From a checkpoint of a small audio captioner.
Model: waveform 16khz input, encoder num experts 32, encoder layers 10, encoder width 128, decoder width 128, decoder layers 7, decoder activation geglu.
Rows from block 3 of the audio encoder of a small audio captioner, named by matrix and row number. Rows with one number within an expert belong to one neuron, the router's apart. Each number is 500 + 50 x the weight over its row's rms, rounded and kept within 0 to 999. All counts start at 0. Numbers have three digits each.
After each expert's rows are labels from the 100 clips, of 14976, where the router gives the expert most weight on average: "lies over" is the class under the peak. Only what is clearly more common there than usual is listed. The data: synthesised sound scenes: up to three everyday sounds over a background. In brackets: how many of the 100.
# router: router (encoder.blocks.3.mlp.router.weight, 32x128), inputs 64-127
# up: expert up (encoder.blocks.3.mlp.up, 32x64x128), inputs 64-127
# down: expert down (encoder.blocks.3.mlp.down, 32x128x64, transposed), outputs 64-127

# expert 7
router.7:428469509487503441483428457414510462606504507483407590470581450509545403502577412513560442491427436511513478392494492478450469463531516489458481484457466481425435488579472568491448448501443420
up.0:476536490388469435483527468522546471443464553508496591467393502512474490540499620437508502489439513517518465524533448499500467481512502504490542467505558450607485501577560482427470528513497519
down.0:473504526404499431456566408501513494456546484516517462550531360502482485510528471482476490492534500521502524497474514510500482500544463534599475520543543499497498540492425523454525591478500329
lies over: ball bouncing (71)

# expert 15
router.15:488516512470494527549520476543508528491506576508489529482501492547457475492410605462347539503523561544534502551483474484461484454471477478490565493445491519477504492541561426580474531404507518
up.0:462490500500500500622489494483500500499485459500500565547500543500635500490500565500550500500500496500500535539495500500500490500500500458500465500499484500500475602500524497499464500500484488
down.0:500500500432494500500546500558497495500500550500500500494500291500406500500500539500500500500333500500500455506500500500500500500566500500414500500500548500500495555500500500501500500498481507
lies over: mooing (95)

# expert 5
router.5:508492536429467597489454479425548491596460445509504569523537503476488433537411585555452531487530477538496519536525490501474491533574519474502616432413496544486380505512499428535497519516530501
up.0:499505531474486566490516514358503492605435384469607579512583426505500500503538502591568488457508492538536531500537485512421518467559500472514586366486518559469396525551504465500499515509517506
down.0:480500500548492503467497423485572521575551482543444462505491474501479501500496615671504567500522500634500368480500554498500539500606505513500500499474495539538440453499476512502486513487497493
lies over: thunder (58)

# expert 21
router.21:557518518496517524502553486483615593464524447443444552532472546554457510565410501434378532562527526454551479423548510504505524484452502566438540483462547542515475440503481533468541534443553479
up.0:435500541492502499465563496497489480530502405520373479489468529474492500508389512493487656591499500478523551410500485501473501486375509473445501432423556602475436491492470490500465525395531421
down.0:446500480418552447551414500456594503406480502499524471500427523500468531500511479360488381595523500500500497543515493507500500504490420488565484504491492499500572485468570508356511506548514442
lies over: hammering (26)

# expert 23
router.23:517495533505521493557611489508576428516543371566418618513466479553527459495576501480497524521588502538504499484480480479544531510502604493522536527593544462534552539479494542512421492449486469
up.0:508472457535498512429357505473523593503445537453502430391531474498418594450472429473430514502556421466501445478585535425520470462495446479516421518494434492423546473519484517500557490452464487
down.0:448500480505550382472493493491424528427502532437549495505505521502506508480498629394495639513496482549523429459518620497500507504458466494482500573527500549507607532453496474387521547554526477
lies over: beeping (50)

# expert 4
router.4:529478476545483420513494483475508530395544400536527471501443475462478482486392519530432495505586545479472472380408440509513494469484419498489475502378507443502445443504472470492580500371520415
up.0:521499498519498457514491508501521516386497417525568556494424531507483501488482499527539595512553500486425479445401487508487504490476483492550530474488505424500501586544521448471572539365522504
down.0:511500524518551495579498445421337456513530395498497519511444482558478491500518520452500628449482500501527443598500488500500513509500658409344500547550480510500524467505419453483500579418500496
lies over: sawing (30)

# expert 25
router.25:444557427411465463493459458529450453408414445490427508510484546476638446480530463500616484446534374514369434507493487490431447430512521488516512490598465451501625472546463445448509480559482509
up.0:407553439495492492436473513482422496482508361510507500505471504429578480486472533487533507441559466551402489433488581553505524356506501469508507480562525468517628461446445474526493517538506567
down.0:573500492505390487483496587510503405477502430499513572495568580491482528489476513495508395478541499516481510554511534509500449500550421506514559525546520449528541397517495488499464377525497526
lies over: bird chirping (92)

# expert 24
router.24:527471547467529470509537440465531611394488537433515464512552519499422497563465537594371524538551491490490600620496486525516532526521364505468510512427538537549502503475491454461617552464540496
up.0:354500461499455527500541524442415462572587381479410478479491417447415435441497479449502466430523514564493540513505527430497457435430562452486492508614499483481606437511510500590405439466429469
down.0:529500477505523528516528462486503512483478500501484443452478428485497480500450414554477442470416493433492400620548524438500475495505500558621496527498527531478397500504538428420500496500486500
lies over: creak (26)

# expert 31
router.31:503480434438532516524503528510454438535395487475515413504410516483432495464445451445426471464460490464447603467492543530559541467513471446466445526493452469525548456494496467534462480586499612
up.0:426517521409500419498472524493476319469461479565548515504745518508551504501519508498488520497499501510511492503504399498488495504465517514495512464595542516461290495501502408429467503486506466
down.0:585500500560617469520471511528616556373412515533473429460499480500488561500441487461494413462556500481500450485497501482500516499581519506574432485409548487549506500481521490502509497522474442
lies over: spray hiss (35)

# expert 27
router.27:480505456369490495527568516459520454403556443429447398443485470522459481483491507439424472452426467507433360463513544495491470462453425546483507532523528512516519447469520461406462484398484549
up.0:522489481525525546499524530422456477598561516488446476440489494514497459470511609524480488490536516534488658555518508461520493484486526519385500518537479465442626465498500529648460360486458528
down.0:514500540481483577458378500502488399561442407482498497499558557524501498500471514530500501511498500496500587469490451497500491500487509416520500500541507506498502675501460425581466634508500493
lies over: crying baby (97)